Rows from block 9 of a small class-conditioned image diffusion model, named by matrix and row number. Rows with one number within an expert belong to one neuron, the router's apart. Each number is 500 + 50 x the weight over its row's rms, rounded and kept within 0 to 999. All counts start at 0. Numbers have three digits each.
Before each expert's rows are labels from the 100 images, of 14976 (inputs lightly noised), where the router gives the expert most weight on average: "place" is the part of the image that holds the peak. Only what is clearly more common there than usual is listed. The data: scattered letters and digits in many colours.
# router: router (model.blocks.9.mlp.router.weight, 64x128, trained with AdamW), inputs 0-127
# up: expert up (model.blocks.9.mlp.up, 64x64x128), inputs 0-127
# down: expert down (model.blocks.9.mlp.down, 64x128x64, transposed), outputs 0-127

# expert 8
place: top right
router.8:510526431486534541495560544497528492460582449538494559466476595546521491498527545485455546555456501561534433450452540596488462445430549533553483588556413477508499512575601428466554488402604605517497470512454521509469401499489494514436451544569468444589463522469487508503563538537516527510571410448504464507557501461428610448568473504530450427430487539428483573560518465427435430496453
up.0:534462468564492491525437385550489454455500470431465486500421472603553521504593469518435513489505542521516491479475539602550435465506501480498409487475467460514571594412525522481474528466500572516497498504575450457565505528516463597528467569558442529502509483530522417521495529491396551534460486506535544427563412550508537346457514316566509525424529510487548535455544542546545483456496
down.0:567451526486473604449465514511557446527450509484550529594610497574530538626463481499383539529571456473507490460541439510422546492512480546553466524490466532524547507557448528471527548488578565538554363544597461546497478449467416456552490515565581536457473497461569516504516460496515502509527454447498546491454510491504460443511497582468445548459503461471667552474544465501435444386507
up.1:485510504433494535539592437533555583584454465569454525527566535599618504588551523630428462533513464473546432543538407476450493467432497543451480475501599610519601488558453514479542458464485463474440465505504535525448448515419484451549499488465528518403502483585494475467465436508497545462530449460479548549495522489526589517462487512443471532450508443526538462499405531457521523370571
down.1:411568551502595512519456491499577543466476455498424514470570587400519496492559588444527392459451606569534445527490555414478511514489497483500522545560475496514527498515517542492461534524507572521416480394498443514455469541560506560483519454517516482621551494530430479563417451493522512491495435436477419501422463500479506476460546479485613392358551516500394528557507530527517516492468
up.2:513442575519527548485515482532579483493498556538508472522345562535475475470518508517530522516568494488461522493502493480508600541574545582580567470495450549487532527459483503438487581433428559457514499568494517515494599430607506521462488544465498552550506443470478381485433389478450456542480393489466585516425430466526528500639496464481538419420483551514536554443449476573472463448448
down.2:518548479499515537485527522511520452393451450504473381472475457526552581574467493492477487432526455461494506564446566516534434497512474461555450431425478459458542542409444549476451480468468502557518432554494387482469508497509497481388490535563609486415438617424512526507569474448492484486442411623489532462497457483459464531515512605525505548494504498525595531585560541412520512593452
up.3:594413488602491463522584501435357449388579453521454557513494480440504537449416466498553601494514534522549573524404527459550412500437496522484490463547519484470469437526516461537549463516558420436434571482463571604460465519494435453537439414483469575541472526552494470505477479476514592468542547461444486472489513472574434507496468535448529545582567606438459504510494510502530469504517
down.3:529541501468462471476459459476539565427553501456517487483416484610483353408589373520543496483467475392454594510553582566576521533524533535584543496512476536475543524446502460471535518476540534536506500539526519502523568457505496402495508509401486469501569586423512548534519469417469532481422611471532488629545454469485487471506495482477471538547403498466425440493508521559550482559460
up.4:507488592530467509416452517394506470563381477510496473454540532443525489484461446415471543457459572444529491572493500625445460477460497517465523417503465531486569543596471455471555440537541523545482483518421515607527494512559527523535531522528469554616544418518450520536453502612472521565555506451397466522446480623452518519510383430503537490453458558482493441552478458524575517524504
down.4:506534500465450567525559557546469530453479469512495472524498499448507568454484415530406522507472471476550509564466509536541530464566507560563477425481480556551484581374517653537447546483476483556569454473527462436547576573562524483561516470451497450461478429448503477436520487516582601515500480580484391511430500539404592496470430601408535513508575553517548523486527572471472523507416
up.5:561560456456498426547471474494548502495466532438461514504540429421556509515519469444510559481518517429488551496420489461594547598558559397416568494478422570524546494521555497528514608440483480431455532519459495433461534492449508523454347506445564525546547559546535451517482475579575482589479519516495440507557490375460511428446579525497532553466573486513514445400510550424486535512462
down.5:551517472539424538501451375423528506476492468547522542537531605471430486635523651444590396559505533489483509465610476579515522502485472576494551487470541476469397509508523521497543429484459622492510471422527468507517428554485471510439484480619437516570561525567454552478483419484455515528504478453495530435469509478528471575567537444486477475461544477470540495462558538486530512425537
up.6:495462562476479450597542533515444449604434485541495550563537461549440478468511527578392485582505536506457494472526501447522516555556495483451573480452525447508470562480476522477511546563450458470558554511516439423429462418504427542493526497384500529507466514483495465535563528545532538470588449489654513544480388511462399449570489486591498467583506473515429552458436566446544456557584
down.6:517553536456488474478513550468469529553538527506463448467515498489535502513507570483561561465511459505508463534481479474540537454527534420569619589502502504566462579447424456515517497549512457442457413490426499597423547572431519414502490522522571490468571649567554550503407425433452527530535484564409499456507515473569555631409529562472479409506467438569475447475486478457439544519504
up.7:469519479463540559498549523539589516480518534472442562485545516470533550545517493441427492569534493513571496482467439570433478515503488534582526545494395472515426507501417518509511594508504513520534398446592471474569530456464432513441507555497555560504334495469552425575548486532508446461567520500462547486591442483486480463483594445590434483343521491430493511526437472561421483526447
down.7:432483512513531553338523499512425459518454447528518460476528552451560509499413468499532618522470492460566491551538433458513420479479571506456470490432541457420474478455488486520486498445500498520436503516468523546409489499428358489492467524520518487429550403488575533491532452582512511450555474431431481539600590472502504441503431528507506480549562533434526646558422563509480571468532
up.8:559365472490497497530546478577518495473467527562512513526410495563540491573504491470515589575550480528486437494536514509417548494526436466430448551594478442486569517486494488540444551534469495559560468499553502536409451421447447482526525615541504456505466535550439522529518417565372520478622444539469500413572467524475492369508528457495502537526544541473524599410493486560535464443465
down.8:474565474515521569375460541467572513545587424460489469543533547533542524529478535492490510452548402361476508553476412475490422565534561515529429508530471444482489496524474439504531542421583544542439498547553533598473498521454404452542505456500533523476520439454609465526499426440429487498509547507485541642445534465543425440482474518535528469588583554446525588454502454505540515451494
up.9:544472643498519534389617421457548487511589527541519427516467561492559493551605553472518455554543522461521488424434545522408572449492443594472511515432488499463477566483514486528489503557522533570493561510544466425485507472473499542459445516510626495506499569443527500528509493475521455524505501528509514378433494411546481484510461449503512451477476473400382586475502570521419450434462
down.9:483532535441600553467595471524521486522602512484472441512503426488476540521505479472434551562533452439509499459442389477457444468486458476496505497462582523580470533516496499440523543395515492463504537497473400531554508482493419437441469510492562637360480520568523460457524541622536466477594492517520601524473421458574503522541600534536501413507578485494573541509508519469448426496506
up.10:533559474515471439479542537453488531458547590480483476488473445516546440508563587527577514614484476581473526469430435436385531472492523540495523447482584458462452531543424461485520497501420653450560503488592489464514554522484623469419474542525481468507479528478484488577497473467529414480521556497517545455547506663516416482509539461509476532446519485427453421505477518518387558489543
down.10:537473537561496559446512513500514423462554436575468540497504542552470534544561569456389445504494571516584619545471477456523478530461540459454478548490443523557527543473597433481487495513487448484418385552444426568506515473409469522601524468436480545548568452551480467498518484510614465490557470476491509487519556453441567575543515496450558510515457480571533638564574552545447562557523
up.11:487535510575516521569469501496569529457506547497534386511492570508473504421475514572520526459449535459561527568503540484578498521465520493586423480489421471489446416441505445498505406510518535504559437532524482538420514516511660498454477582510465459473527446444538528572547399536527552349449488501437516449443580434468511549553483568436489561430462493449494434598435517478526560459540
down.11:479555532490485507504518533421456499506504481519432490471541544474519471513445505547499413475414606581602532637419474469557521617414560535454505529556448548548436513446608522531511528557483581472569452448511490471451478464495399548543487424526530436594603501559452528503468438552487516467528417441469444497583529485445575499464534531444513537541432464510488551553472426515560546474497

# expert 19
place: top right
router.19:416493560512477539459566460473481507443546554483574438525492428562408497461490520553513448484620463411480547545469504459484532543518546500499479423383487495517483474423516557592487535540477445421460482596451641510487526495462432452582560449453517560479476401551491565516433511447482479514532541429481561509519488499574491614536512505509497533567453435583483462438488436512429587536541
up.0:497526572337481495483552556442514528525511448442461452513539506469473514488404546430464454603458501459620507485473460508537607505526524576454548565460489539547592502522485513559525448580508551519447380476420481485562492492503471540454445421517535500610430556510500507452530510519522462496477472488380484421501537477554440539443610570563531479504518491412536520492513526405454488469532
down.0:493448499470543519486561585479451511473534508578453466502554508402555508517539518516492534494549555511614479488475524456474533498498540584512498516579509541603454545429641497523496426571526525492362412476502454581493434583531404551384468437530520493542495535579444558447480424484558456544554511429511447442560565462477488482433501449491506478415524547512551550578473521469502483585461
up.1:503472454527494501493533502432515554549460640554479512540505507527425493538566483532486481499538471455490479407395505554485608448513478505477473518554475554541495521426428552500456403515549483565560459547481482453514490501517491501534555531505477517470482526428583498558441495418641606542558415501550482528536445566415401445476506353449462524546421423523556520544493533426447551497510
down.1:536515462477496458534549519401495527508413512527462427529493480493579519500470461468461492494562494513521432493495393407484410572477511548477449404478585467572568444438493591496588442422564591469540506508536570527442453465398436513496506471520577485497504477486497591532552517473420489471476506584397516470554567485463499465501503456562447629476533518447538570481431461520391516570479
up.2:486487412515513473359524434411594525525564497470491493494543447574515511594537526467585477469480460340415576481384510526495405441542462524503475526395508519449490528521470483531507610437513555535521546518518493440487442561452507470499413518541530577507515489570584558453512525458534506496531486567541473617507476495541456508516518558449504452502585496569482483506506546500379471499507
down.2:496515566423494509507583514477465518527531566516521421451458438518497454475516492480623492495453524483472440530470473572488526491405566561577569499438585576458539587535429550415532444422497410414489592529569586545497546526509542462411501486446533585503458517503497546462467473482501505522522532509498530595469554509588451488531511429604493463540551469524570365514559537502467411511548
up.3:419491569447484612557492478398434425596492458535552548553625602522429463499417544522519450471528535524457512536459454502488457562471547501450464504494493498526467517545529493556543508495481528441533487562468497464477482455386492444595547547432537457572503445497589455445482459493459527471548445409470524481462444509491554577555566530526449493475405473491590633535514437499537505462577
down.3:581459559482468447530524499450541532484594578496487495512508486552464556369468563484507427594501489491433601513534524493486557547547588566456510564428520465520508508466573453605594494454413489499557491485511554509518552520471327473522515435468465568523505551503475438460424463485467418539483606494472581547519517517498468509491560516467556442460454411551418516482541557495462571475541
up.4:442583481480525543561557368459466411549556568440504534507534513445444590585440384461506515473446412525462396527511521480569537476463506525620529451514495429495430437441575547442476459353558500562533531506529604546509510470532542530554507590522528489494449528506512506409482541538458478456461468494533473488423491524513417453551521535532527500476497466481499579530540472430567504524462
down.4:546481489464444513490474581510581549387465363586536540467522530586505478523576584470477455547551571624382497512440489494539564458462580509544449341441492503520455507515545521543562456490508554482417492527485480552485548506572539496500465508494493500573436521442524394523443499502613567460498507495451481520494466522481540510525508478513482513524585591495485559553579514468463425531547
up.5:452442478475502515521451538496493465443559441535474479513735609476589458518558435504516591531560510520515544455546421584532444593451461487502545463444541402505506483487429629483364533476571471457468465529427523518483536519527514470490520473452511458524503524530522474513545507501448494462559487479453595547503468533421511532533524494483465563467570511513556515468528484469488442448404
down.5:526467551498445505538551425486544526508510447550546525572500393476455447539485559455551523629414518475411491425529486487515519586464562515517521516500429547417502423459541482468556451462583502450441501462432515510507541480536478465541558472442439555542402533471498464447489527461528434595591578430613617522498480487557401477515401448541476543577507478453460536456562455476507494514542
up.6:586532427549517490543471456430473481507468507537409518428472478392542501469410529568607591493561497525535537533498519520414535566362486507588481553564430533532526518487549485545547433507559493510442512481454491545461448527526510463550482542462481433453541508457632470538500468470528498519459489501562449565429484556399501472492465536429518595403495552425475405542462523406507554532521
down.6:450510449469490461472568491522526508540476516492447502586496505614594408497389401473481516466482413487465475478491541510500451435561533517510431561477468457514435511455531527453416481480500571470646436463557551509545459565540524427535497530465535522439501431555482548423441495530500518440578475625564524440491464506476447530516564520518490587463566559420555461406454521401530541502443
up.7:573504504527535542476578483429488377488450488569452526478437505412523520473598553496539407512507485509424474483540552537493470524502480702457474511441425458457498524489512464498536513500540461486469507488401534519552457528481525484528547587556498399572560521573479498463494440444554495506458527509435514529496562546527551470587526527478484496512458577469388469522429584345520484527460
down.7:443546404540412488458464553589534527599496518579540515568485545614559438416475450533454505421516452486521505568524482563459460516594516551489508492531471474525397506499552495457488478487490569593542417528485530490550557506444492463516453473478463529459555413460538484570526486452504531477459560445482572405504444647495495473447535576498594526535535560522509473427430456422585484488466
up.8:490559585566487463503481378513537530508477453532558514440443490511580526486532603597510451515470494404584472540479472488507462521434488478507537382467435484507423558464537534487525496534517547493515559532512520420580485484449521513480565562457578578376555472518578439596490470449452550485510516572470478616413521456540436462505408493539545497531525522464510449411471536438448445431451
down.8:496510460539516590515503442531608450461437493472438553538492466452445515458522482525504437451470571495376492530453564537502509484437414457483538451507410545503501555570505574502534580407538516482552560437522465414559504364521527494482488557564513445320490473412508444491465470494550394451505495519586514451513471535547511527517609548466481475505533460484480430562518532511503478439444
up.9:492504450514527444469552445510485478584560499565602588508567501436452541430423534485417547501501436502512417567471481474499481481461613558392479600443519542528450567594482458554471578517609521446444523551436521458525505475514400499503522453501530428555417552460577486499468399494481523491452458506389556479472420547587546447542531505478532486457432479505467586485466515472522514507523
down.9:456508550546525514492537571438462443565578532571452570547568559403513564440519484596561461511520472510531501540497504478489550491514505491382591582551547549523434534512540443534527448537451457452465426561519525563451506561460443498451476368452450484532426475550534492447403401516474399565532494452571560528428489508448487499506524503431529459402530419562554502551495473493496560564489
up.10:567498581478543533491551527577478523444446490436503493534457625443521511526573544452490480525506542606463441548523517454414439517523536502524413450505465457476510439432465456451520574494547495556529490458428519535460504520485545522371433452588441507516492428483446436447515429496468480451470552396432511505449525506584620508519530483454482471468561480408480538560460579511454564633549
down.10:470531492596585547511473461528495485568482523530614510588514497431484596512579520527510539511614427374450486408567490524440477493521499445485497536523543509488418467398505354512490471542511513511484516497500550465470495592457552409451516516550428527455442420525625542479493518491444517492520519565454522473401531572564502577452444527531507475568553525493495544402529534479474543496538
up.11:455538486467445531600480528474540494404514568530513445450505432511565532510501490525511522486483463452568519627547478550523520574398499457593515476565474473525530440524426544466484506444528486412529418474525484594469499458492486407501548555523513546480517464463436557530484518539485430442491518438421432479507458545500381436530545409557460542551522477572568471612493419548636514444547
down.11:509485483539443468463445476472501496446507490446493530450498548503426480530507529551621429517531594622570524582568455521467546478485465472486489508552427438411478412517519453471534448538485524502482412514513482491536569553408501496488482472575447564610514500429456606549509484447400558461441511503445379423466589534460490526553542439441440519448469462500429443521536496548552579491570

# expert 0
place: top left
router.0:453484502430519515449547476486551470499572475513531461532516498527519509519487548463447452443494424435485590565494508517471458433591518551566473554560437486566427458581464491515458573456507508480530403530432575562465482424435372429563421503468541584446524443576568441526529480508477465518556438418462603515481493488478532576532568577502480478424457446446547531489493391453562545441559
up.0:481541443498537483562550603593468523450505487474559565498444485536518470418525493516512477510595464418399514501517533508468443579513493545499444498500441577505463533635498566562480499478520565499482551429579442585533503526523525532509470470505530450435531461478569403453509456400377436461518585471579469575552543554442438487505469465533522479503485467471451429487461530350538518447547
down.0:495488546387469454482483594507479579467465548495486542562513531473581480393521490461491477485489468451435477490455508441485537504509529495397476515553443477493523376514449474398568530430423517542517492482521525545605557567575519488575445514426482453439599547532440483539372426463528516553545488465570502591507510520539509420469472559447535509517568460485412420465619471491459476487472
up.1:421559644504477566442526590502541482454508492490499434563535577469564493498520423516422500552513448507480425466561517563510424510543489493432485408480514473526428520536524509509461572523558394479479396475407578499558478613556598472467521470510465533480420454446506487457502469544487578543543540541474478593413487498544500524523531543465427503407594497469555493481541393465468511516540
down.1:493503468561508577598542610474484444531538472547571563604441484545567545413617510477431568474450473572499526455537518522523462473499504567560480457474501525521496485487547516507546440507511357519560493545618486537541487523616489536457460502484541504576524578415565470515538452483400479470479397553468489558520513521459444475467545498517493482524534553498539552368526538417567472532491
up.2:542492521539534493543458494536398432570496501470429473522486406560505526575453487511560407456462452468605486521447481555609501538558537461482456476535536541543435451373565499424564517423444446548490509552459493443545432533496577519539432520558512506460597515463576544456464460427502509515489391551447473425456543471469574534425472565588532504504429497518528503502530476399539501514587
down.2:560480534466447580494524580572462520421474569461504523473516549576485490538385484488488535504600529563438584555495445495512502464461500505482436459501483499454566520587483525472501582480559458542518528609574554491396536471511496476559506548478531384530474430530558561429518475526474536506526449531472528564601483425513553376553412460573432601552579521539530459431541462521484498458511
up.3:512423530535492560600511542552478455585440485544497415489467469508491509453612440526418505478409534564557517499557485515492474424535468613435471413479600464494469517497503495522458520585426439493473488471445573586436548468420558587495473579456473510409549406527504503459475500577467458526529448599493497579566502474523517503383460460437511548495529487499589546506464509461568462550514
down.3:483536550538526573513502481527480454546604558517468453516518477508539474676494505489466489526442473453540546521597406500483437411479517505449515472442546449500568502448390472454464456503439564520468497549531521572560540550418527447408573473463614554392507530474497532591532499519537451499518529499477579533522559550479540440551461466534420534542529522534495470430504421414480524559401
up.4:480505568457511504538515521527461413520434436441520422580506490542612457412500474491462551521440524491435546469561494551437438466590479551458461426487538528510488539566477473456495415471455520589494561511478487416466548527471614446547436586495400546409527501509535481444568504486442604526584459409473479491441541609515496573551424502531526468547535561474478459492569420546519504530462
down.4:558493536517519558588573640512588448505569536526444514565476482437504477446558509519485502504456532550504465520454476413491551593391537454537496460508505527550571469489459628511557541440520468494515578501579528472509510444496522535462455563457558484486464513452519536590405478513553440511504429552508516549501533445503494448413537422506468499494461449565502495563667450424530451495404
up.5:567500515519480490397491394471552499508550501401471471574526476545460561374507578475455551609537467555463530455554522496541445549571460519488549505416531455479496514418538503500459569546427565516516430489554469575466497441508380524501474419479538492468515523562534501444492494559498477515526530401506500481471546497577385556467520394487516430529489502461453548391517588476587573530511
down.5:407492507538531507497452439475597433516585563537409555457493504441424541432472477574518467593511559571528474488426530434511583556429536481443474471468504470535553514525643458541476511614517577508465509479495506538497518451534398561471391477472492479473540479496500475511446545519524473438467526415576544446527457552426470531400589478502620431435466562531452540521489481544512491499488
up.6:486527508518485480470462471510417449473518504540486476493652442487629411547487508528484543521410484598527497425433525536494543514511535537530491395490585517473472499466556453490514514487487549475587417488501427466523418461426530548529472577542488450478555517544405590509508491526492536489533388423518556528494468406515592537533573516499528548492510524531650478516506427557459489388485
down.6:601486536434575451425524492556424525464473519510360555477406492553554506522539466556600534549518494475435526441525535503421499434484466444506445498429464437606493509506516444524443480498421450544530556521492431435526459449567457474353457565484444485475459475500570526531517470504580536470582492562527514488458493469568458477558483470498385557542491512480511612497512551479420530581502
up.7:570451428423465492507537513552469537574460484561527343477631535467522463511577515550530431479463553427500520532580472526499492484518458569481473539549519529515509542544538487448520452503512445508526519464404488444539553494471577485460495493459468605532538456477462512440509451530528516589548408481436544543459557344476583549484527484463462449442442433468515495591485463604553464591500
down.7:510540521562525533533511491462440418569545575466529528538423473404511443594497400565482627509369480459527478609499514470599517467460482505483554455504523571548552476529482495516505463501492467468579509646470510462520564505509521495449508460465513540491421462460538524479524591537510474540489501571528477521527532565369495419510513532581454584585462501557585526530523463435527486526420
up.8:541450525432510532433520511476577513474535518488431581470457562516476486475550543515440498588582492586447505449547490365545485418428477505483616499458496454504572508613457466444482538578518484470465569401460511577433523504537473492486524567446495465523501538577492491526444459553498539506554564505544526534397483493547481535532507466454506482374573560477534455459473505616511464381576
down.8:565466594501431531472502536510578521505508404457485608472470501529481459570451501399491472545550498521416552486561442476519465413525540499478496533475558506471603497595416382401527504520498505450494468612571584590456472495551449463499446507513513567581417475562466611463487500497514542575537428519539581493471458538517478460524463438543413549547552519457542508444497487494511457449560
up.9:470474422522520504467499507498575573525452483518431473468515520565596456478461472443493481408476507529490506485533501450522441484595553487551487535469444435524415414657563458534500573495504474576475498522443442530578510520513515460547447495422455476438464447472461478477528517531568575451534434586424563613543494513520583627568535559521472514425501484440588508484494424397490446522513
down.9:475512652463468573518482568491405444518475494441539500574481560453547520497470536550446532568497520537592536469602477531419440441507484518478511450476516508505587506496517559487599479609450513515507474583550462461423466531529508514443445489559498469567552522506490506518534480415408537482527391469496477461503526555431579437435480533543431618410502505573518472453480386570478472491468
up.10:504521407470558512550464525528587505579412441501540645478622524451535478487524417426480481524550508545516485480439507545462457486454464509456436582510532530526535498608508448585487515422571484472557458432540470439506451487448483508398461558486501508485411491500496497490548474589575520447538531454458483570525525481493564469456495584519494459447541489443507580569498594369532417482455
down.10:465434393543496458503462402499552468466502543524490526349492525548507523519542403491528467514408516446461478532599519488526489474574438491550429519447474423440443479601487460522444532416400568594477522490459526542530516458419507521465464468548494513483515381531474554445530544528536509469439543509495523608518551504504444532532477670459525490534554500474438601517473488545545484464495
up.11:521641502513460600513535409493598477597500525472542468488463543546526498534571451418445558506554486593582423427475475507469481532528492477481503522551562565492464450546576580482497467426504518491558525486500509472472439437473428491425442579444529515444532454556490501549496512589522545437544493488469485429479505486438400447508598531497480536387485434422469585485550609548452522500507
down.11:531389452475430474448420455429508511488504541515426536369498431564489544463609491526488394498466527468594486486548509437549486483448470522510472421447514476491466506452508492370507509533448504524494646492549465567519449495430490546458597447615419503545492465476507435527498512537484432423474553508554502529526497507494505521494546466427514461592484459505461505544446463626498422545452

# expert 61
place: top right; top centre
router.61:499528512475569554554517544580467455521539526508423613539612445548552451538451537426435515545395571607492436418454448539467539487499482547423467502455521466514471476516524412550496465474550471450566468524532557427480497524464486435412492504568412426554471481563482488544548551534517537429570412441472448437545505467445522399538501539488414513522496485425513517514450487419427454429463
up.0:498417433498488587474547500577554572478447456527427550448463590505662521493492527497481412525488486456480528544508503531516541511609483448532499495518451572511481441576495497438514527460567533487442636464446449452429456510478538514340508470576498542498511460517508491452478443622427542516586505520488504537518423506478551468481512573508467380498494558539530477496455537527506547504591
down.0:474535467534557445512551459503521447510492550560415430495449444494576506467435451548522491499494470493484500583427632512462476485506448564507572500571516417541394605464569565532484471467531466484578490468473517517505458451410450498429457462543487477412517418526532510466466529527522406425606491566558548522437505552452433589481572541524629486405482565521526479490469429486509482539451
up.1:535461572500475628484524527520461471582462551574487477469652513439495535479495533515536505544529465542452480513477525432519468500604432592391548475453531412445555481456487492490492544528497495451505549531471377514455536498530554506474439609445523485477498510439511539569561525423471475530425508495513553415515529438432598581451550438419503489553484453546525362526520511519490476540439
down.1:478528538409507401502533516504432483384490529453471421422526468515488502512478508493534530464545569563595539585526445422541494470476514511503483489490555546557543604519497526504474448509425524504466485485580487456423406495553442619523423501389483487556563538510462527487570480542487544497576536441426523570561570470431517553469440554551521527609519578575587586494566481518506504491563
up.2:496438565480521480403475557593556528472458526573568460511522459520575460440502563502577570433443555531530482497560465542422439424532538586391488471518440430449411545492512487525461422471458536521504460539564577587493482503432507564520466553477475354454492344450554499573518460504468456466515538505422569468557526526540521480580460462546504519508503544459511550540468511546516449544486
down.2:519525519528483490494464448484500544466583503455537581514395498628453524499590415533442391520474556457448496532592515486515507568464482484523477502518525575612448458535561497529468602523511447469604510548467491518524524460469526493457529410525452646563491528488466418455530506544489559498512556466463478485407441596533465418556537583376481481502478463573499520552533467566533474502529
up.3:482593462445552445499490497544543571604491468439483458532476465431500500517459388461527490555502478535431445502472436469494505468557488405447511544514528477489533615486387477509513587539488434479466493470581450435568546511530568497480565596495493448491516540538475469446490549523490549515430465454525456526530514614544471492361466453506621535506566460505443605524543506423497505599427
down.3:497519541499483550476570487467539536474543494393484451478573500404518532582395540516434429580477561500574489478524460487426536509426474498464457501464535549493592465496427513566512536427553523520536482385499420468519395524523473491484555417502561534514470562574452571431461499547494444512561424440537527510452431476527496478505614520487565455521410473573495480534583501505440532360548
up.4:556552462488477423441443488516392485596474435566529524497493553559522448506449488483494395402366547427483505572505568589468480404494547533492457588494529470513553397501541494493566558463392502576532513513428521553508496508492479497490457500521434526459490430551512506526469482589534606530447480502512567488578555548477489457581468554438521488406463488507509517537498533456635475520467
down.4:602515511479443538594416423464536587412390483525453509552482522496469488543630505428516462519586521585462518527466510561505569486514451483498560500614461509485467541522528491447580510577510518521541500497547461504465473460453605524500490530562468481485583497461575484458423427545519547496502514554431518451428529531479592663453429528464491480519547454499535430448551540575535500465504
up.5:495477488562518569511549489528489489527540527464586504478537610501447556667518441472473418587504469547518516513512461396504463438545552402455520443483505515487422525538561501552567448537485543464454457542451494469489484516416482587478419537489515601458513515480511394537444499497451432460533430459491501549586522561437464592438404538451560494465503507474478631583496515502495444464467
down.5:545508488520502462515433480532437533554466463457431503387558513498521406487456468513471499443468547356508489460421526482463495549530511513543524610479480514569584517520424540424391553459508452541425622450478465541449470463532444521502498609438464411473562573534446480507537459492598516486592506549497495567505496433535510502495513547583475398488516470473414570585489550553545516523470
up.6:471516455458521555426478471518445561552425456497488490583524580450396513479480477532531439462536475466514534434476542564451420476526524619505477564451458459537328486545513453536516510476495506461479471499566641550525489410533477486500519395444494447530509509540465505606492499475493519473525538537505490558493555468501557447481603381551506568418505432461531505387486478564525562557490
down.6:456493484569533426445546465496543474498508497552532546481448548516425483521476433462494505484512571446497493521513505417550526451482502455449497439498501576517477475460569553566504464561498430555580582565429493481603542420474474597523449589494482593431488500498514392451521535599401468522413533530528416378510593514508523436516501535533560445506421516534530437503526580458443485386540
up.7:506572630544509432442470568460511498479527479471479476521608411511535509575523519446465501416527518520497491561557442456546497508542513459497601487408428572519521552422497483545588613432529456542506514573535478509502483610480488534418473465485475462537511422434519419441441497434384548477466467482479490625418538483486514463395539496562486475527496502586514500481504440467505549469571
down.7:563510558518497392506540539498539483393496532483572439496493472521486532579546492465415437492660388437505464439444457430490495440462379534495381441461531488543519426496494520509402489480523407494503462456395486498536529497559500526454516501493517527532404457567493567505550551530432450524468546479554455422450453458528479527531553423484501561479455527583513489513482521444583424512543
up.8:494492444536546447454503475574559462551577489475511462568572501492475538488479497456527653396469476491511522391529454493449483528482515484487501564463484485494503427511490458477557458382516532429484497483449505606395508498452570542545596473512479463410523380496446500543521444507450593501438544508529463509521562503568452533434462537510528429577559575458453523492533633433434560523502
down.8:589516558445484483548465515469475471596394510515605526521474486563498471474419546497602353491508503467441445472555512547540542537519516556502472499502468490452513489521468515577516484407503485470638457422571517530564502449616503460390542536590497543502496538528490571413383429476492521537480505466527477556418509511576473487584578550467495551550465440506433492547479532491509472489550
up.9:470493563485540529545442461485488488554588538447493570448411630585533525523509530585489453455538490408477509512483504509448537444573517461511516468472532479493435538524513541511479496588583567562454601533563445475602499424481554511440598474473530511486474566440483438473564451517493536446547521503550491529399499444513549380444439424546509496406418481502498513463559462416412467506436
down.9:467443502518480501551569534600533426500496462530426397499501546410554487416482516491524562457532544561574490476455387403446488516505506482499468480512499499547527486524523552500399517471423503382477464522457462486554508510495533532558469560525426565353498392596525463457425531612476588507576463467499512477603509466537538564452493521459431469526537469488414543522462487488473574459519
up.10:490476560457509468563497503654539538531502510435546501462391503571452508457472525423597586419500464558541441580465513450434553442491517528557559497600455425423502523562492548495488502470567532578485471540559535500520573476542433580546461541430539498590499410397519438528543459487476430498416544451539485478479494560475474509556504485434504570438472517513476465517457407519442477415502
down.10:552495515436493521559531536567510489522650543501562540499482578518441535441638637543485496488462546447496482513557531398574504485471543488529453536415449472535458511507508451602463565544426504541475446419436404570610572523522520484498436458539510531575500535534478575431544528566402551447456449498484450513491513480462521562524463555498438527447522517549492547485581541496530464501450
up.11:538477552492528491611449522440505520517486463469553472498512490595497552520558520422470470505452538456430448479553455504472533492572448610558535628533535465513503559509543548516489434401504506432486471464487455461505481493474503542538444503503450497448524442428555401498499548482438548532496534429551563644416543461525492436520501454419522465579540606473582429546467411548590436453451
down.11:560429475471502510439450450514608581430519438498481534454516539497460572492518555513453380447551601535610513503521435456508569539490538523518514494575507506580454472502559517525628512504472563599507412493509486502493567458428576499585455463503466510502504532549494506442500427543500443495460473425469508504545566497478543609488518530421476474499575465451461447555546567612532422482598